Weights of a small image embedding model.
Model: activation geglu, patch size [8, 8], layers 12, width 192.
Training: muon at rate 0.0039, 9900 steps, batches of 256.
Data: trained on made-up ball-and-stick molecule models, 97500 training examples, 26.0 epochs.
Rows from block 6, named by matrix and row number. Each number is 500 + 25 x the weight over its row's rms, rounded and kept within 0 to 999. All counts start at 0. Numbers have three digits each. After the name is the row's rms in percent of the matrix's.
# f: depthwise 5x5 conv (model.blocks.6.mixer.f.weight, 192x1x5x5, trained with AdamW), a 5x5 kernel
f.0 092:526499527529497501527472487532469475502464522510519451472542521501522506529
f.1 108:501509489478505502487525525523481509583509452481508487532470500494490518481
f.2 094:479500503495518502452507486501508481576462484489514511476516496534516524468
f.3 094:510478538441520525532518504482516520489461528490499539508464495494535504498
f.4 116:495503496505496503505472496504482494604500511478520508546484503498500508492
f.5 100:498495457534487492523457540494484492572493484507468520490501515515491485516
f.6 081:516477542483516538453486504490513464530517510517541539512526504523485515477
f.7 095:492516504502496510470463511473485495444504502496463443539466523527489501506
f.8 098:512526483528496489510490539461526525446505464500458495530474472512521494508
f.9 134:491494500502503502494490494504503563411524509497544527495499506500507494498
f.10 093:496526505486515460532495495489494472479494501510477418547510486502511497518
f.11 091:510513495524505518471514532490497574479450519508489460485500513528509487487
f.12 100:503523497505523499480463520489462543549494456490530535461488483505495511515
f.13 099:478484469533482492525510519510521479420515478491508533479503489525498508473
f.14 086:503508501496514508536471486492491517528449535503458529440520483530499504506
f.15 078:523481491488515517503504489490480473470467509492440542465506521496513555510
f.16 120:517474496493501509523463490500486530591471514508468485521492505510492503504
f.17 104:495500502513493494484474496511513520435493505497494593487514498490488508509
f.18 131:490491481484476486467469479486471461463470475485472456502488473483461483488
f.19 084:534546532490508484524445494470486463462507482473515518510491504487527521513
f.20 073:527498520479540530534428490517504502470506531496490508492487476472475479492
f.21 098:508512496496476478542489486523466484566462489494537495478528514484495529518
f.22 089:471488536502518503472473519524506502526564461519512515474466493503527519477
f.23 110:505500461479494492522483456498505500479559486503491572481515493519490507479
f.24 103:485493577493465525526540492491481482498476521488492503518489519453499501488
f.25 110:503514493483498497507510551497499479570502521493505430487510493466504500491
f.26 112:495510522504501504516502522499496464560473500518480417513492514509484503489
f.27 074:496471483489560474531520509546505508525512481490460498519516498449488512507
f.28 082:440500512494487545483535484525479492547483512526476477497478486483533501515
f.29 085:494524508503477504551430510502528506471441512510477496494507480514501494510
f.30 106:504477490476515521493486496493485439523485491469575520524497512486504486476
f.31 087:520541466546480461441534499507476494507495493540499496515487502498504477483
f.32 109:498504526504474486520418483509502459542511512506501503549511511504513497499
f.33 081:495523495470512529492513439535494505573529517497494503511510501525480504512
f.34 075:496488520516479502493470496515469461528581509496501473473536518503494495512
f.35 080:528495511490482501493473463473498499508493505524546536507484515565550499498
f.36 107:483498484520506480500458460483508490469567511528458505470518489523521502506
f.37 086:488478492488489512505505490504476556440509521527452503520517544496482486517
f.38 119:488482476471492512543519521481475489535439543492463523490491505495495525485
f.39 114:510513509523523486536488541515449537434489505478467500504504506494507489518
f.40 081:511511465477499497501569518534491487453505504511481438490495482507506496493
f.41 109:498513534512494525490460546501527517522436466491522481521507484512491478477
f.42 105:506492494503503507466496503496502487545525498501537409465498491507517499501
f.43 094:494513470493494500470541509532492488548488491478501529529461542524464494474
f.44 057:495504513518503521500450562487512525474448458497507528485522517486499509490
f.45 065:511503488515538474462481485457511533469451510490496487483513543474478484480
f.46 101:505489514520525481525465467508479541421497497504519458511501494498495506514
f.47 085:508489483449508498514539481481497431489496546539503486495508485484515518515
f.48 080:476478500477508544527490540532443511513473510486529509463486533492491493490
f.49 110:495507452501502521469446466508478547529525520490507497518496511533478531510
f.50 114:517505492493498494513515498507496599460451501503519511494487499492503510503
f.51 095:476496514488514494515478526502544475422498499536465503490528505520501510523
f.52 113:505511497518498502437531501482478462502551496483524536469497492498489487544
f.53 119:502499499494506500511439499481489503583558493491493495495505495495479511499
f.54 095:510483523474490481505433446503478482491544511502512523508491509512469472520
f.55 087:480505466527498496500545548544478491487519505490477516498522508493450502544
f.56 110:495513474500507508485516495491510413571509499491487519517496492485491502497
f.57 109:487491507510519497502532499497502504553495485494476593510484501476479488496
f.58 089:500507494504487483521497503518496448600513481514492475503507501491503497502
f.59 080:518491477463498485532516541495498553459529503514490446512510522514493521490
f.60 108:509508503499516496501564492505501493424542510504505523454516491497491482497
f.61 083:486538506521554490515498481498499482469477536544493452493509486500487545495
f.62 098:522485490462477490491576534491511523468489482463524478477497491480498509493
f.63 123:502497517509492494519484471494513470417539493498527445508490503489507501499
f.64 074:476516503480489478527498485483540524530552484514497469443491470507520521484
f.65 073:494499508528506530506479499486477592458484479502497505491471474499496495498
f.66 116:505470504527494510478479527500518568469485468514504534484536484473470490496
f.67 081:515474519509520503528491458507515508533435513491511463540519515535496508482
f.68 122:489469502471468503500461472506508535542553457470498523510513513514502499523
f.69 114:500500501508501489498486495505502493571411503506532481477509497493506508498
f.70 129:502486491489518506492460481500506497579570481506504467494491495501499494509
f.71 100:490515488482486509545501501473551490507493506471469524482537446472502486532
f.72 105:522495493501492513462559501490482553489515491497525504430517491505499504519
f.73 098:496504494477503483503442501482479498412524478500485522496484489478491491487
f.74 117:539502501528540504528527515521496522509500525476544486530533493504555517515
f.75 099:514501491486500506519439477488495501555558512510501522524546480507502494495
f.76 114:504531516470489503499528490502507465406473499506477505485484515500491491485
f.77 091:519507523508498506512489461502494512459547559499531525457524493488523496478
f.78 098:469484484518488525515449513500508474552524513503525437517494495496500529493
f.79 104:494497467524486502489531464525505481442429495488526524484514498496501498491
f.80 091:515498486519488474543509514515496528549534552481542494518517519503537501487
f.81 088:510458476500467464504499511489482513514541490487443496555506513492466495486
f.82 106:510497527508499512451432488487492501500465513457505481468510491499501451494
f.83 101:512509495505503495508493531500480514526400533479510522502513500484495481500
f.84 110:496489486493492510523502479512478538529519506534425473494516492531472520528
f.85 072:515498506520504461505453467510485560519497479504551525502507476480480476487
f.86 114:491519517500488494491547488508500445439456520514526543506497513498487504494
f.87 100:488517484480506504463470573499529486517476472491549521510504489487483481486
f.88 113:506502503482520521503504488504513488424444496506494447483506504528497496467
f.89 102:491508495504480502507482576448498476542481484512493478494532527490497495475
f.90 093:490515517490486527501514493490520516451460463501542453518480505533472467494
f.91 108:496499508501502505513495490493498459585437510524493510474495488505509517509
f.92 089:512513491485484519516520502537479528576481472495459494496504495513472536505
f.93 120:519488497542503502485508494505506530423524529513490485458486503524536511514
f.94 139:500496513502500504488491484510504486599525493502506444522504491505501483487
f.95 072:479484495512504511487476503491527499508441501492525525583482506506488528497
f.96 091:480496507479511548497472517464506517470485541472496495463543514512482542518
f.97 094:483513516498488490477511474522479491575492512492529458527451511502484487513
f.98 105:509500496488508504482511483475499436542546497512536452496498505533532492494
f.99 093:502459466487518490499558540491491525552510476507508476505477505492499541501
f.100 108:490498509489490472511502476487479505559530497472471452472504484490466464465
f.101 123:504515505496506497503439496498518544550477501498443551505508496488503494501
f.102 118:514506498504500518516507459516515453437456532494502512521523528505508536513
f.103 111:510502514504509486513512516517518448495566510528445510498486454515512495499
f.104 100:487501519506516503492510509492502496505558493503431450470493513537531511485
f.105 105:497493504501506504465433455505494504514555494526490515552502507504489495521
f.106 112:503514480477490525460462542482489477498561493505518544492519534503497491482
f.107 102:524507494495502480510499495517482470522418557520491505467513491522508499491
f.108 096:509494502513522492473535501507489501521528539500486436440528495524510485515
f.109 140:512502506497498503478532489486514466597545488502506476499502496501491495500
f.110 073:488521487514505502524528529496502484583456497504503548522503512500499506512
f.111 095:503509518484490508508509501497486500486400547491495476499528498507504522495
f.112 080:517524554500436499484487533508516509528529497501507489541504493488461496524
f.113 100:492509520502508512489534491518499541410461508506535499498506508510502498481
f.114 105:497513500501498501503462523495511470399467499508500498481497491511485513498
f.115 052:494523501471494527468570521484516497469535512458500480471520519504487515495
f.116 093:502494487501507491500519500492480448602479489505490502501490497518512491501
f.117 099:492491481465483506477521532515529489546456493480476467540538488495481474500
f.118 095:482514496480477504500493485516505537424509533521529475448509506490493507520
f.119 112:504498470510524472486507479497491484592534506487485470519503526505505493488
f.120 095:505501506515491479505519561506517495487444510484529440499475495502519535511
f.121 099:488474514501518531472532481497455543500493507451540468506513482517482522477
f.122 106:509495515503501496488414471513509550535459500517492483499507498515486489508
f.123 093:498512513500495510475474512501520495407470513496522489525488497455492494502
f.124 080:502517521525482492450474497511495571444474509501474482504490485509487494495
f.125 099:492489514518504485502479476497500515541563505498510441557492502486482515499
f.126 102:457519498481520505517518547479529466484552498505456515506479471492515507523
f.127 107:487492480495473490465495514472465517452490515502517521529554484510515544527
f.128 107:513512507530549492506498479529544468480534539508500484489529517524540528506
f.129 104:488503494525523487492469536483533463548532478500479491459484489511544496525
f.130 087:496501474523501512472497488490531446430487511526468529533492490507500516504
f.131 121:508496494507516487477572551506502482434462494491509502499513496509506506504
f.132 087:454505471475460477475475502477497463511493483498526491501553503514476501544
f.133 122:509480490503501502489457475506496491551552494493489558445489492504489490491
f.134 096:511526490522515491471449496485467569494525488492484473512493469517530492488
f.135 115:505497500487491484427509506479524488496533494460522561522498497521494478512
f.136 091:500504511501503508495534442514515470422546485505476492498507506504499514512
f.137 110:495484475496496484508464512483504479580548481499499473457501505486506509490
f.138 081:507506494499502498499498520503489476460605491499499521469506500491495498502
f.139 114:497498467525475502468469512494513569524529503510453500485526490523528505490
f.140 101:507491501493477487459465479481511545468534510499524567465501502494490516499
f.141 103:485511470494489513481568511499499553524452510480504473473486476496518493494
f.142 099:505495505500490505503434566498513468558463507505517499500511503509491504506
f.143 080:483488488504490491467455521482501574461487507502501554497498507517493506480
f.144 077:516452484512487491487515512500510519543516489499537430484499518493454496515
f.145 085:484501490512485501488525482507505469415463485511457483473497505495508530493
f.146 098:528515497483463479530518510468507483493500491468517500468421498478475498498
f.147 086:474510511503514445529481522483549516515468491545522472497504518542499506491
f.148 133:482500486501486480499437495493495524571542483489499531477477496511480505497
f.149 088:490492492517496492511503489496507525614487492499507500490498482491507514497
f.150 081:486500482491536494532464504508488573491547490476493515473475498479521512487
f.151 108:501505505500500502491496499506505491513484516489517574412515503495478517497
f.152 116:488486479521497514481464500507473504421443491485505489510473501477507483508
f.153 105:488481480491532505486569536488488470455473506507497513534515482518524490520
f.154 099:502501525527535499498479516554502482471440483504521521540493488505479487531
f.155 094:496483500493482514515495490518541477476570525506500502516504448531510463513
f.156 108:506497482456443501493462466504489494494493511532519479543504515525459521517
f.157 083:529476517535492494493529545463531493461512495500525452494491509479509465473
f.158 106:498503501516498501512476425506494519430532510501499543514499511506510501492
f.159 114:520497517516494497539509516504518512395504511506487488511510505501506514516
f.160 075:479522491488503455495502526491500542505464524475554466461495526515503472514
f.161 091:515508474491514503515486520469511503535475577512536513500518512524477460499
f.162 112:502506485499501513504510495506490511570412497507506520464508500509491506491
f.163 083:526483481534525510508543472493481561478481492499504439528495495503490493500
f.164 081:508520495511496491553466480499490455571534474512507504526482504503510496485
f.165 085:543527501517465538474502520518535508542496516502469468507539461507501482496
f.166 081:460521503487561485480523516510481498497543511494523515488482467536528500463
f.167 119:505511508481518504534482471523512507471456493470541545507497510439518499508
f.168 078:495534459504525506504454505471547489462472481537466468491504495497512499518
f.169 075:496470489498501473502520514503467453510482512493507571468537478514502532492
f.170 086:500477508518490497498516498500487486429439512493521469520525518533471514488
f.171 081:444496471475493490503529480462510525480506539514530532533466525508499514487
f.172 095:520485491524473488503441504497506568473464516492487524510510534527493497491
f.173 105:505478504486501497532527505509524472569554497492530518467481487521488480494
f.174 103:508509484539493498544520529511520517530499525480497558503530480457500530519
f.175 085:454479533496487533521476522487523505552491498477489478532487501491533546508
f.176 112:503511500506500505514526498493495504525542488508478409452481491514489498491
f.177 096:476489484536483479477547530499494501520489500526527533467513505465447523510
f.178 110:499493503500500497512494497490499544399501502504502455484500494527500500504
f.179 096:537500483524497525457469503522523525509493482486505503531463464478502546464
f.180 120:494494500516486505474485488520495519591552500515480473487483499506520494498
f.181 125:503485496503496505490466506521499454477532498505539585506521506504478500510
f.182 120:503489503492516525484527515498495554491484505519525407487497492493506503499
f.183 106:487516506478522538471459430518524497493518496512506536526489511470486482506
f.184 102:461493509539513499500500477470501574492479501495466493486505497523543496532
f.185 086:458496520526509528530570486486508531512478517498448504497513520510513498514
f.186 082:525498507503504512530461499508531444462453505515510503472540510515518524527
f.187 097:513529518509522514518504511515509504449473490487525432541496478513490535514
f.188 092:488480516510495510509448495513494536516506447501542555517485487485500474472
f.189 092:493506496517489529525477521486491505587451507511484478473508509519503500514
f.190 123:501498539484497487480525486488483478582472496507470457482508499505524505517
f.191 128:478512510507511507473503486517529469463497482496576447518499502488522515485